config.yaml
model: "contrastive audio-text model"
dataset: "single notes of 20 synthesised instruments"
train_examples: 78125
n_mels: 64
hop_length: 160
input: "log_mel"
spec_augment: false
win_length: 400
tokenizer: "word"
vocab_size: 104
loss: "sigmoid"
embed_dim: 256
encoder_arch: "convnext"
encoder_isotropic: false
encoder_norm: "layernorm"
encoder_activation: "gelu"
encoder_moe: "soft"
encoder_drop_path: 0.15
encoder_num_experts: 32
encoder_moe_every: 1
encoder_expert_mlp_ratio: 1
encoder_slots_per_expert: 2
encoder_shared_expert: false
encoder_patch_size: [4, 4]
encoder_conv_stem: true
encoder_depths: [5, 5, 5]
encoder_widths: [48, 96, 192]
encoder_kernel_size: 7
text_encoder_causal: true
text_encoder_width: 192
text_encoder_layers: 6
text_encoder_norm: "layernorm"
text_encoder_norm_position: "pre"
text_encoder_activation: "squared_relu"
text_encoder_mlp_ratio: 6
text_encoder_head_dim: 16
text_encoder_fused_qkv: false
text_encoder_bias: "all"
text_encoder_qk_norm: true
text_encoder_layer_scale_init: 0.1
text_encoder_parallel_block: false
text_encoder_inner_norm: false
text_encoder_positions: "learned"
residual_init: "scaled_by_depth"
optimizer: "muon"
muon_scale: "original"
learning_rate: 0.013
momentum: 0.9
nesterov: true
orthogonalizer: "polar_express"
adamw_lr_other_params: 0.0017
max_grad_norm: 1.0
max_steps: 5000
batch_size: 128
epochs: 8.2
lr_schedule: "wsd"
decay_fraction: 0.4
final_lr_fraction: 0
warmup_steps: 150
weight_decay: 0.05
adamw_weight_decay_other_params: 0.05
Rows from expert 12 of block 6 of the audio encoder, named by matrix and row number. Rows with one number belong to one neuron. Each number is 128 + 24 x the weight over its row's rms, rounded and kept within 0 to 255. All counts start at 0. Numbers have three digits each. After the name is the row's rms in percent of the matrix's.
# up: expert up (encoder.blocks.6.mlp.up, 32x96x96), inputs 0-95
# down: expert down (encoder.blocks.6.mlp.down, 32x96x96, transposed), outputs 0-95
up.53 116:155129108098129117140128107139096132098109077112138135167159144108154125127131162104150121138099156084106169116130136116170120100187087111102129124116188154141100135116121148131125130142142119149089149123138152162105099188113116128102106102120144121127159129148138064143123106112139160112
down.53 107:115125103127117107090111147137133078136113141138146114139103127167139144115139088149119127173135124150143197137133151154163122108072096193156134119091169105132136106104130091125131093112140103167125137154158089114100115114134121122122132137080081153112124117087138108147138133111123128135
up.54 071:167131122114155138124116141129130160084117122127086106122123136146168137153122131114088123120115099123142132128139112136145117167107141134102073100178117113104098122105132121120158159130119122109164168138121150138146176164124154139135154105057073169131132138111126120122110090111138186157
down.54 069:130134123110113152165172142143115133114129094148110149115141111164132132093138115168136073083070139145141131139103142115150111153109095117134085121083134099136137139143122179135113098103145141165143086138156129105125129157149130109150112088148132107144139162142182141132110181119100158123
up.55 122:125126109111133144099148159106132148105143136119138147117078138129159136098168089096123136104154129106132144162121097118127150144139097118158103122146144118095137122108155172136145205142106060144139143136109139118121091107093099140149109144109174150111099108139108144124120146161184130107
down.55 119:120071072127130120116166131121151163154138138134126138127140167156110145148127135135111092154090131122115108150119119124113151143109145143140126142136087100130167160126145118163181137161116165129154141090068139125111163091108108150153115138096121159106082105111136159124128127068134120129
up.56 110:089108081107137140136139121104141173183153156129135115163092151095102149100149115130128133170114082160115134170108149140091154111083140130137148159111116112151119181123101126135119137126122105140146152146169108132161144133129110140089115172139114143118060117103113122122128121098133144124
down.56 111:102112128152127106119120183146171117140108128125105128102139122115151093109102129136129133120127093192137130111134121104134126120116114090120164145142120179122154101121101087190185142123107132133168146165131104121131115110142135115161158099137133156108118104127052138140154140154120135162
up.57 099:148118135112107146154137089134098106111152128070099121172168123109152114197151127143159130134135113111109143111147133144164136138128130131120086110165149133123147084122082114104101146085154132154125067153155099155132144118151114130118156128161135142107117135112080152164118104105113118121
down.57 090:112129134183148134136114122148111114174102182117124099146184158119140111168127159182120114152157084156090152152113085163117122141164151106140096088103127112138151130132130105101112095147159127137142120148132147113136134126112123113142143112146164106139135135110140160149101093142106126180
up.58 126:129098083142110130123144121122153087175165133135118139125186149121141126140114097130172105138118106153133136148124124075107143179089143128179147127136135143143119170085134148121106108112083145151141126123131091106144151086158125140095128145131167113121090163101070137125124120130145114126
down.58 122:102100127096128148136094162119088157118106139130135143108100121128152087155171113105124127131142066119151104109158100101108151142147121110139142122140158121148121121102136084126138176178145096120117132158152144097124099121134101114143166095159147146135142132154060135130108137146185118136
up.59 070:114100120098105160116075131138139136182140086091110104099160138150126100124115198153092104101117126082156123138142138137123153143104133106133149145146145137134124161108143117102156098116144144102139114068165150146167129143104130140107131122095158135135113153081110129099151148131158121131
down.59 080:123098121135121113149125152079152161118107130135151170178126126125168108128125122113127165155154107100121111101126097141137179164124133096166132100118137142136090132157099127108143086111121156140161135139101149117123178099145159129111107140152099100138112155133107078142176146092131158091
up.60 104:144128143118128140089154120117102152178128111089122149140175087094119123131145119084121178108116132151138086107164157130115152149138070110126095086105106131115140167097111131132119146133137114147101142154085104146150129134140125123132152116137097144102186128126179093138154168127120133139
down.60 098:142118135110133134178153120116139162099110162133089096117180152146115106107127147122089119143108098122105115154098138078120053138108104144139140148119142095115116147118101163101099098136092095105115143131160125144112094170106122144114155122128103100107134144137168131124174146133103124161
up.61 113:064173071118186122105186174151126141111128105142122103112121125118157096143128101131104107116087105171116148126153149114110152117121094109134133138145108143073132132132143134091183152146104112138113145112119116114142141112122145136129103132074163152143138158145142124117123140141131147148
down.61 108:056126075126099147135158161136143108156135138134073132146158121164151159096115101123107112133096145142164155151138118107096112147076168121121109116092115133157153145112126131156105123157122124123129097172150157122162103136104130143129122122107143133162164118138108148084154135118088139124
up.62 082:117141115123117150107162098106136098131110146123144123147118121086125139149122117116097103092124167060136173145155094129129143102146189143119138124125116171107107150131111105123170134151137088162107111100099155142167126125160116147141129170135097148181144147094088108116129117129112107154
down.62 092:156123160131121135180153158111134132136118078163155134166108117138142124149161163139169141131149113091117112155119127104139149113141181117122135121085109151129117168146163128135090146094114165148164145110137100167078158153115121165119124132126079160109138122126144111167138122145088112123
up.63 093:114146114171124148137146116104146099094141101128121133161087120138149135158178125101120131142097162126124083128131128129115102127173138122121134171086141100079160115157126150137160160153130134133185124100099120103177117109122118094137103101120141142145145056139156124140111140149113102140
down.63 100:128121119109147118115138075134142100141136115141118139103099108136126138160115152137140117132123119121138141124119137150079147089114126108134126183096141138132104187149118122149091091108112149148098129121077139127130104125145113165137048149172081117102168113108145177103157143114115119157
up.64 081:122119116117119117139142140140106099103099103119162115130102123124100086090138090116131099112134204161106150137145094141132137129180126127138154123128168127115185125079089147125176113150128091104149138133093116169166152113133128107117171098153135124123141147111138105120112170108142147121
down.64 078:065135120120123118133129157134192166113125146139103117156109125109110127220142096148135110124165152172115135100106109076104090114116112159139132137135172118140152120134118141139129151113118100123147128074102119140148165146148103121144117124126095171145137122142119138101140111134130097134
up.65 109:168126149124133100110126121107114120111121085147107100159154174120152117153133126190119128111134139076152143111139160105105166171126150130130145132118130103140131163120127157121092154111160082156094132149119078125168099111117124143118147093146116113101151123115103097159134139111161071141
down.65 114:142147168139093159111121110145131166150131133138159132114172139120131118104133151132128163096190109103100137111128162123142130122175118129110116139104093111123130099131114123140130130146152149156157144147138136191114117130123083129093101102146082096111089154112086065127107116131115099162
up.66 081:114135143090112115130115124084129139149107105131126109143131119123105124140132160084107123126111109160110111132102141106137095144140144113165164096102186157145130136126191140095149118142094192111139116141146121158178124139129117083127127123089137101170126168123149126105133136143156171081
down.66 089:115081134136162116108099107085167131081145155103126147173135091162137106101127110108135116101112120139155128087120075128156152151163090141124158142153127137145129068145082103107112163107141154099114085123126095114163130141151151118117130140093135151109116115133110099124128154140127110149
up.67 100:117094129079144088153120144150175103164141119092127125080109100106134139151073123123140136095119170176094130141102136126130107111145142136156116104137139072142118130158075128121124157123161112121135105154129159094119104111120113162117155111129166115118127133126131131144158180148127142171
down.67 099:105184104126115130150116099129128126107111117160145162128141149095123156147137126136178140157120133116133157144110139131172114096105168121147083159142106093109128096162169094128137106176107107145157175145121083104137146105131080097108124112098152137145149169099094120117114112140143123125
up.68 110:161115189149133151127104137100134100071103109110109146116095137108132135139095124141156159149108145095154082138160160100118103115159130141174129086088126119106135146155118118158153093138136149112131184117124135114120141167124147126121139106155104149132133098129086117115154159151151098093
down.68 118:156112156146135164139091179114135150098093123114160111127130152144122137133160127191156124126115151115127145148130155169127110138125146148164084128097155084108125189141161103164119085123124146113077111109140153094112156134124133129111164145092132141146127110098156134092113120125133099144
up.69 090:112127111147078110148105111078119098129127083153128110143179119136126085116121145130107115164152119129199167147154153117155147136107114109121122133121110120182113148152102094122137136165113133126093136127179122089144109114161071137137124128125116116152104117137123131129154183104140141137
down.69 113:127133165148164117108140137109127108115108092091125151140166137099150158156133092133118120129181138134117130161150123113123061131141108161186126126140077155136117114132100086125078136137153161121141113104112119143117166128158136099101148092095137089118125127134121089144152136088163115129
up.70 116:153125113174097127102141177097098147172116084089144147096124120124105132135154130121166123196129129155087118114141138117121121102143126114098191124099143135140100138143134159120161144123133140151136147133129106155109136121092104086116113132077089136135100123151167156134138141131093101116
down.70 118:096152127141088120139147164166088118127173158183142139151102128106135133151143106130176128144089152109119079112132121153151120126116088132138127141137139129117139124154102129133091080132168156119113141115123180112124122164079076173119130121137141110114175157120111156133103136138104116130
up.71 087:142136090131117095147092119170128155099147125068104115120112151105132152185127130162139129134128109142126106103149113122111121141138147112129103133153139127156103099143172141185108143140139121168146148157108109137122136118150134103150103123074077114127108139098139171141145162083104166093
down.71 092:086130154138114109111146103133126098174116142119134135110131094114129082112132138151129032170151127132128138117124121159137138156110129138115108134104101115110119109166116099120166078151124126168150091139119133066139082136136131106143105129112149079125141116138110116132112154109117176137
up.72 090:176135105118079116102128136103107153124120108173148098149081170131116098127169150120119118135105118157159114146199142120153187131144126105124098129104122114102123113121116122129136130165091097100137112143105081120163162134172122108115152167111111133131134163129122142138121142138126124081
down.72 093:113121129100173076119104115141167144125152133122104125121137110124134169126113109151074132113118092107097160146114114128095093112096107124121104118104097116178142097062131131140126126134126124144143112117107147113129162111155127173099157086150146079078138103119141135161143125085150127122
up.73 116:131143130151169125211179108068085109149116129118128099139108152137118136136118153101163123147115153148112139101139126122118141151166126112135131123196113124119135124115128147139113118136131113136113141090113100133104125140059127145112150149135134091076139103125136149144115094135143135077
down.73 112:151156107142156104131141127115105146060104136183154140121083123139118185120136110135110131115111102163102119153155133144158147097128138140134135123130119113095123096125165187127117158105134143145090107134159184107126120144157126113108154091098119128117097093095135127122138140077145135104
up.74 105:107139090116133156168121132125118160118152153152120134166156105119117112063117126096114118123132126165114147115123122116178118111140131139103127126130119125123115189098131101166125092097129129148137153133162142094147096164081158159122140131048137156124097127115105164145126126137105129168
down.74 111:122120130105085112120131181100133100138176150146150113124145129143179109126124062118145094144142105121114132083141142091168118102101075085083125144131132151088141124114135105131114132089113098143144141156195113119131126113114110131113121142095118134142133144116153118157133112138123128082
up.75 110:184145127127118144127137153125162107150094125101115154109139109133102127098143146131124114120149097139132139091112121135091121102116140157125173114106145111096112098120168143165117092120137115143135105128097151178157152125088091104137137111073122174133178096141172105111160168151147140141
down.75 105:126112076077147103124097110057112126111133109153155122109143135118118129124161124091136131103111154079132115107147118152165144116137102121153151127124107152126163139088105152107189133143108118137086115150118105174136146157122124155129127125109096102061123134132133104132152110127119170129
up.76 108:115103090111156091104131132071176127111134114135149160138133114117126141118126124109120117119140125141131116134114155094120070101183149110130169195131118154083143117145151112125120132128126132190111159124113125127123087110128120126159130123142200153140126089098130107162129145146109144121
down.76 101:152126107136104143142142132090132141129101150136095162085171085124094122129122113107169119130161091121124143133170165181159143144112099126101125148117117104150157170146147103154095137114134158115131071113089143105127139134131138139121102149145116171173143137171128122126096151133095161141
up.77 117:128138149121121157142093159115143132123103122138118093158128103138107088151126154198129152132115129140141155184117111118105141113207131134116122137129153109122120110123140114135106128102073147109132145105142130123107146131114161132119133119130069112124057091158153163114139164118093133148
down.77 101:130158098075119123137058143092143098157071121137081146097089105127137105146136111164168116128148150147106148140108165103133100119091112087168124123123153126103156143115118124108127114129123150110158151171130099106135095119089119129107151119129110154100139143145124118111135146147167137150
up.78 124:116117137153133133140137131154128127092113138119156137121145132135121118168129165097160144161089174157095109137127115119132129124188116140139060113103126099109126118090104141110113136140108143134126082113113138117143171144130132090131125102201114146137150172137093163111129104111069134146
down.78 127:171163131144162154102107112135158163116109147124111157106112141147147106146127102161161110080130089157173154175088098102106164110175126095108121090094131131136138154171114122133156095135136136139105152118137102096156136151111112093099137132147135130140133124125148129142106074103138133145
up.79 135:142119167159131136135120148136157125127149174156124138103117106124164131090115149079095113112138125144143117146147115136154111139131096125042117133104110135103153121112131105109120097135150138140159164157135155125131104109124143187135163172062109163133112118107120101140104108115120170119
down.79 139:167103099121101124161164125152127123104101164128120106139093127120118142124142090157140125112110178119107107099114102104165127159089136086126116131153143130134153138082090124127125101103174135155156146128165167155150138161137081131135104130119103102152144105122161089159135134129087096095
up.80 123:158146168148144114134136163145106124116142118121101108195147088120145133092122089126126105173128134124120121152197139100059135137163130124099157134133152096149115148164107124151162157133134119123146121135118098117135131094097084126121115131131123119072133085122138131154111128138084121144
down.80 110:159125094126116113141131180146125091147092148181173164079132137144126150127139147103086114144111139145142125111129181130144111134114119136132092151120113122131118119081102111185115096147185120137115109153101133170157098107113122151091119139129135107147123139125129139146091080125115097144
up.81 094:139140149133142110137090134126113129146110130087111126094137116124129089163103096113137145148138184082163143162188094121148166120137142092134143145082119136106141143102114085147136111170095125091154111122117096132129159122116118120089153175130134156098128149108078142152136132154156140142
down.81 094:077109098171104117141139127143152139175140099132124123094109123147129154170136140114108126116115099134123140139100135121116087108136133126113114070097140140140148170131124139181134118160152111148158108111156143124183143092123089121096122122081141133148132090114090144182151126116099089118